A small multi-label image tagger, trained from scratch.
Model: 11.6M parameters, 32-pixel images, arch vit, norm rmsnorm, activation gelu, moe soft.
Training: muon at rate 0.011, 9400 steps.
Data: trained on made-up waving flags, 9.3 epochs.
Rows from block 3 of a small multi-label image tagger, named by matrix and row number. Rows with one number within an expert belong to one neuron, the router's apart. Each number is 128 + 24 x the weight over its row's rms, rounded and kept within 0 to 255. All counts start at 0. Numbers have three digits each.
After each expert's rows are labels from the 100 images, of 14976, where the router gives the expert most weight on average: "top examples" is what is common among them; "lies over" is the class under the peak. Only what is clearly more common there than usual is listed. The data: made-up waving flags. In brackets: how many of the 100.
# router: slot weights (model.blocks.3.mlp.router.weight, 32x192, trained with AdamW), inputs 96-191
# up: expert up (model.blocks.3.mlp.up, 32x96x192), inputs 96-191
# down: expert down (model.blocks.3.mlp.down, 32x192x96, transposed), outputs 96-191

# expert 11
router.11:112139119093151127142132103146124080131113127191130133112109142145125130103091165140155111130096173136141153088127135101105121167154124134111081137146109131097107147091091151137134132116107144085144121132117153129104137091124146122123159157104148092151090088125131155178127099117124102114
up.0:168111089148143093138172108140178129149106141102134115131128128143164137109135079093141119145116140141141134130119142149139111162128101111130090154124134139122108126136126128115115155149172155153112154133122126105127090126137110083087128130104089131135124114170144134126149153131151114168
down.0:148124158128125130160161123134117130131162094138120125134147074119153118132115177119118112120141148122185131136107143110163122121116142119088138120187124121141124118108111122133127118098117086151130105140090115081105151081123156158125105135092113122127093133144165113107144123144092116161
up.1:132127130104119143128118144119146041096116120146102135117068120153116124138183107072170096127146072137123117148112137142092128112163149130121093172111098163126155125099151122133127090145180144124150138171103122121139114123129143183135135147123121139116127099146141101097136157112142160094
down.1:121131117151127111134127118127106136122156080062131163114151135167107127125096097155103134142115134086097156137134134174132112127158106128117134150159135142135137133122107119141102163149119153109112133122100127137101107156120140088143120114125105131058136120066160149153125162181138113122
up.2:169117139061130088110124114085114121152127115088094149132160132061144104112120153122119159097146149103144102087149121143173148111157072124117146123114134138149133156107144124129119163122097139168113116136145107157128132107091084132111153123129137102118143174119163163114112159123132148127
down.2:121105157158126103071087108142166119097191159137121094165125136145106145126139105118128133165091124124155177081114139096168090169110138137104132123136119165102124157130134127118169101121174073126149092114175123137098127158150120091106136125159154161133112128110120110138107114138111132098
top examples: yellow (84); orange (73); plain field (44)
lies over: flag (100)

# expert 10
router.10:086097109128137147135126141153147119143106146121118140140090165140091120103144130157121109094183125132165167120132138121157144142128165136125142109169150107110117126135124111116165123140124135115075134111116150129151134129139127133106134100132098153135107129081114128107068095090162110173
up.0:153111134166111127078132118193109162128130108136112130102105122139165088153121124124138175128088102088105116095119087120156111147121081119120108135118088146143152134136128137125110139107078140123147140123111134137144132165114157172088159097122106088154128129123162138096137101095165084127
down.0:128104087139127155157115127137094117110129089101107061171160125172117139139138127141110109126136132118135163137142122113093163106149172171116172142109129132136132164122123131133163119132141167117129115120157123173113140062116119095152153147098185101171114108120122131111108090143090138134
up.1:147129133107146122128147129131129157125109111077188129139128148113128130132146136118163105118156152081094111204137141175104116147117131145161112144098111130117099116145155143152157078144114133183146138139148121119105147135153096134119089150120166097134127151137087094099103145108122143144
down.1:128126080115131117112103113113166139098148173082135157116128126120104116128155162116091094155104169108162114120134110172099190144126109135155143148125123141135122121113058136095126153132154101136122138115154121162118109097117146204142121107132177172113122143114126136164120132155148185157
up.2:117144152092107148129163152151165122132150102089131105145110138156140169110100145128130120165115132086137124109145138109134132149085194122178124110162127119140132122131129134141107125129203143140137132116127184133117142106114098074132159124122174160122204133124135109127129096172099148169
down.2:160071147166122117121083112109129122114142185174148151141172143114140111137127135145144157085130126077119145132121106127148085152156074079093136186121127123153132153130182133121143155126104161142170079134162115126126133091129143129126116100158109057127093125115139111138122120182147112086
top examples: teal (78); green (77); plain field (47)
lies over: flag (100)

# expert 21
router.21:140130011128147153135149140132165120141139158120118139139117120114133133129161121125098090083158155151120133136156137129147118155108156151148150092102145110114095109153121151128146122131153135148092154125118125146131188096103102121113124117111113124109168109131154116110127121097167115169
up.0:110132170113100119164150132143126136127114084154139120147157139165134136125154172118114151129109093130154108138162113093149093125136181154131155155100114166142140137106125128122127154071132126160135123094151118154105093124109135147089103135149137094112127145152110158112203150131124114075
down.0:126149151147129125144110139122124134129169081134121143148120144088147126132127105106083123127119168159154105126126136121108125103165106129138153082175138114122112140136139130123109121116126117132097110131155121182131131189110137114169138143117104110134052100092165116102087059119084143127
up.1:123109221135172100154138127128144102129123147128122133116149117113141138120069145127111146111111134141147150107109127125143127155130148103125102071133114135131159126083086121131112164136118141159105135139127104122123096137163147140118129129140129149117102110119099145137152088140099087124
down.1:160104162168127115141133143137122127140110086089130139132152141125157128127145113116105130125130129111164125137128124152152109158112124139125132115125091126150127105135111132134137108078108115138096141133182129110096111176136132106149128128129107157126090108127121118116160141174135166131
up.2:155119136129152157124153157134120163123126119151109127132113124122172137128133162120128108128140112133083127090066143103116126152085105141095163130183166122123115144137083143122115119166144119148135088121104118157143128124110118196113137098098103159197142110122126154078164124120098137103
down.2:121133110120137147131134104098124148071105132132123135113114158181057124137134121112114116148157111117155145133156109100160143115122107110073113113118132129082164109149118128132122128104152119117093104114147140143121094198117123110085123139133154094102102132119128135160131089141132111143
top examples: black (100); plain field (81)
lies over: flag (97)

# expert 14
router.14:177116193119127105122133154140140091148115149092145092095081131148138146123132108169123162121128119143123161134116121179126171122111144129089149103129096114116103096157108129153114120154100112126093159143146115134160104134180150119130159096147101164076134132152157126073135138103113140150
up.0:165183145157112151141124145095127189103157157123126140117173146107136087125153154123100124127146093149169120140135103159136162104107129107134154121128118098144104155173133122128123132102148132123188128129130138141112135148116141079167154123089125113121164098133167120089155160103128121101
down.0:138086139121133110181056121115151140120155116244129136112119078160089111117113092155135141131093144152155134116141128099167115110125142152059112169125084141127141098143117135124134096155092121134111139127119137110147110102103133168116131119101156183143126117157118108123138109110129095154
up.1:119160100159138090142091134099116156113114116148129127124129143110120129111142121176137117146166138164112102165150108139150075109137165137113110137099084133136164135131136126141063080137116113146129154144115143132153070138145120179165165109119126131183150118140122114130126142181122123164
down.1:125142118155116124144143123149117144134140128129146141168134118090136130137140070122104139135113146143200120106151139128089167111136134149161084152132151113106093128095119125125140142110133127092078096120163142122155165115124106123127121141116119106094134158099121139161109124122105147179
up.2:105108153125138147111133107132117170149121065125136138139128123159109120134165118121141154145119093130120115114127125115110135089132143121099123142131145125086135138134152117132137097159136160179080144123172167116105136139122087099072139148130071132141153143160086167151113172130119153123
down.2:156124166119124130107118161112118084129172156135131106071147109126174125118179126119156109119117160122117097134122118145100137159178112131114124111160074109153120138103127126130124126064138154101115152112113123152146109060098143131169121154117153160112107126174114106106125093140133104137
top examples: grey (100); plain field (74)
lies over: flag (99)

# expert 17
router.17:103125129094141161117144129136104109121107160162103114111111155135125163093082179121118142109131152141144116083124124097124103114139113151102129120133143142127151120109105137134150117115082148100142116101119133111113142075153145155150158140102150122146117072101139177177092105087124103107
up.0:133070156182090156144069108132110142161097085097103157118119137110110099115086176111137120139146109130140132117118133129135134136102142143117082122100126159133162134108151149122122121147202164098113126142110148144160143096095163113126132127156139136135107072113141119101145167168099134105
down.0:134167102095133104158133124112117099171158131126131154096162214167133116127106111115139116120123092136121118144144124119110099128121106099145114185096096162157129132129104125129133140139133144153126100132152134118113115102113129108117158139163141163137133135084128108161167097157091135094
up.1:122156104117127113136127155120145120132137146116137127153099130203126137159105170152105137131101144132140136065138157142097137127179173109130136114113151109101104118138139100118086137133161123123088126126138159151123134156102105134113122152103191169115125132097159116136064132119110112155
down.1:117107138090124122117120142113135119101141177113134085157113094131116127127135147123178099116103107107182163153124128163106159129165134185117133112117077140133171148148085121146178132155171151122105144130106133130113149128127119049167132149114137105129087129085144125100112090164164168115
up.2:131128133126146129112151077152127168139097130150132129137173103123171112126130129125142140117106091079111122131079141121131168101123108153122121117132089145112127120109164122138152145200168136121165116130136161114134088145136110157130126138132135135101174085168103131123150111122102159148
down.2:113124053142141141165129104124146118175084075096127166163139166129145134114154127146114122125149153132116157122133117097138102174126169127158149137087126138131151126114127118126157112107157129120167123127132120120087121091119143254099150157144143160148093124127166127161126092163116081167
top examples: orange (100); grey (48)
lies over: flag (97)

# expert 29
router.29:132140119109144158106131158131144116125107169108108117121105106077146121140120075158133128081151098113119150171172127109147149107118124098153148128103147107128098108177111139141118082152157132160121151123139111153119157123123102133139133094148140162124116167113154112092097122134170132158
up.0:108174091146090124126107131095131126122155096123122139144147150145096108137089126145113088130117145140081116126151111116175116131071118141127089173147141144110118095146123143107168135097151126145110109157126115133143106113115095148087108148087145121112116126145078148117136129149103164106
down.0:137123176119122110122167130125121120138129134116138131099148148094163124115192113084138127136122092116159093127119130101110145160150137112113137084120088118123131139120167142142133120097097132151138191110106134127117155171088154125151130118142141174109132108165203105099098124137171072142
up.1:143133130140125134099092112154123083164094159135121103099116111108111124118091121168128124151137105123121163120090123157095164163166109115144145167103132135128151129105096122150077161106138100107107137166156130114127131127143152143151127133076109150112147095093166094141131134081137125093
down.1:154186118095132116163133145118119135092144166129143134147135105115131146140142117112155142152127141140116122127155122119133167116107126122098110075169120138152137151121112130146126129129135133138095134135146127135140136152132119107117126119160161134173111139173082144119148139098099159148
up.2:102124138153157089119153148170078094111127134166153103121151109151176103133157104140107141161066120135104130158165115129109160161099097145134133150152132104108140107103136128129111144123076140147160172143096086102122112149113119119118123106151110100150095103139148124126160132153119152120
down.2:111104140153127098108141148119098126120153183098119135121150108144140136130115086136156115116072126098123126106130121154104131147138120101117192099157135131163136143100178132125119138131104134123138100127114123088110087134147137134130132124099079126159156143095123115136121127242136086081
top examples: blue (100); plain field (73)
lies over: flag (100)

# expert 26
router.26:146132114095150148153153124149124074122130130158108177130105141163145159112078158142145145128117185155132166086127098107106135163158132106116094145130114150104087103119108136138143140114122142112119127123095161139120149126122140145116160186100137091118089101161140142166133143084129137111
up.0:126098139106144136144058142112145137147084126135157113116105121112113123135132167066151138121124100105146119126112147127184141111126135134169130158183120142109122129129117118133128138122124117099082141114158123134133118077153091118110115114192111166163111098153159135137154098150126154135
down.0:119157154122126111137114143146133069128092185155144139126126126140080119128187173156166125143127164131166139134127131151134134152138141140145171115124104131120159127133078125109135161156165152125135113115129118110121062072135128071135109156143148109106152133127118122157110085163095100148
up.1:127106155160144106137099102117131131123148114135119104139110094164171086123113142163141131143126134125175178115107119117196125173124114104128041081168138072138098111151080114138149169129136101101149141145132117142118112116128081046110123113146108160147124105144124102113152105177137080150
down.1:119129103099120106167167122142122099141094154116136135123157144110130113122080106128133137122124130095118140126124130182103152109162114146194098109118073117143129136103106148121101123131158157157121120137131128120143120152127131122115107135116131143153099127155180130142133141148130154175
up.2:158160185160112164124137153129131177114116164127113115137115133094149099139137140182108149120108129109157163160134125151097131142093131126168123073147161125120155105129128135135105179132140164115038146128116123125143119121145152093136137142124115166125141096164121121055161078129122125143
down.2:075171145111130126133199100136109065085120192125120123104118133142175133134095157082126126121144134144117108111134139100118106129123132130118084150074120120125144142100124123128146148147135093120142100134149119167147112111106138156114118143115148108157149127145147109150104169067125207114
top examples: orange (95); red (47); many stripes (26)
lies over: flag (98)

# expert 5
router.5:130158167090110148114144153160153101138168134147136126108100133153149151126170155147137158106154140095131114136154145156074162129161135118118138139141121116135134117193116133125127118154139113149149110060139173137145136144132142139171124150124128121110089137122124129099144152133133140109
up.0:092127117145131107132144154127127158136106119159134135107100109119121091122105136128097130136129134184129138115115120124154135148075167109118164123129109109134098138095040113112119183182148109108086104113112138135133155093125117173166110113126153143107154090146161098110129098128172117166
down.0:158201123169122132088070114112130144114149101135130140177103110142120112114108136090166150165162131129081126098144127119112133101139113114161116149169122144156100147081107127137173151100137100076171119129166127153122069089121137077147138134106134098112148118144103120148137116089122131155
up.1:150097106113137170146160152134134165114194146146134125149143157117124163140132106095156159137120057109164107198143112149126079157146102130131075116102145124124117107141147099128116106125102145100104111141133160121120141149104110107144133114127102107104120111116120125146139123142122153102
down.1:122175137108121141105147118129120122142153103128135162147103153107153125119148139147134153110151134119219122108121130097127126101107125143153130145113134142124112120100096118123107122174137213117147116126181130112079114130148122135135128124183121156143137132154126117161100147108137162152
up.2:114154134142132126100073092157108131127171179130127121120162132084122141080150156126093138140151146166110115124113108155130167120138168138149119078094164098141126137157129120122112131161112110111155107117116127109164151149124153142090091104143128104078149096104112074096108121138145130108
down.2:111094158117120120142147157120121098102108090145143141101133146125070130125133134118100104134132145071162113139130137172156125115114159132087116146063080138103103156085134135121122108176190179127127132134092124110129123104167139097132122122142144127144104122146123118089158101104165073110
top examples: white (97); purple (51)
lies over: flag (87)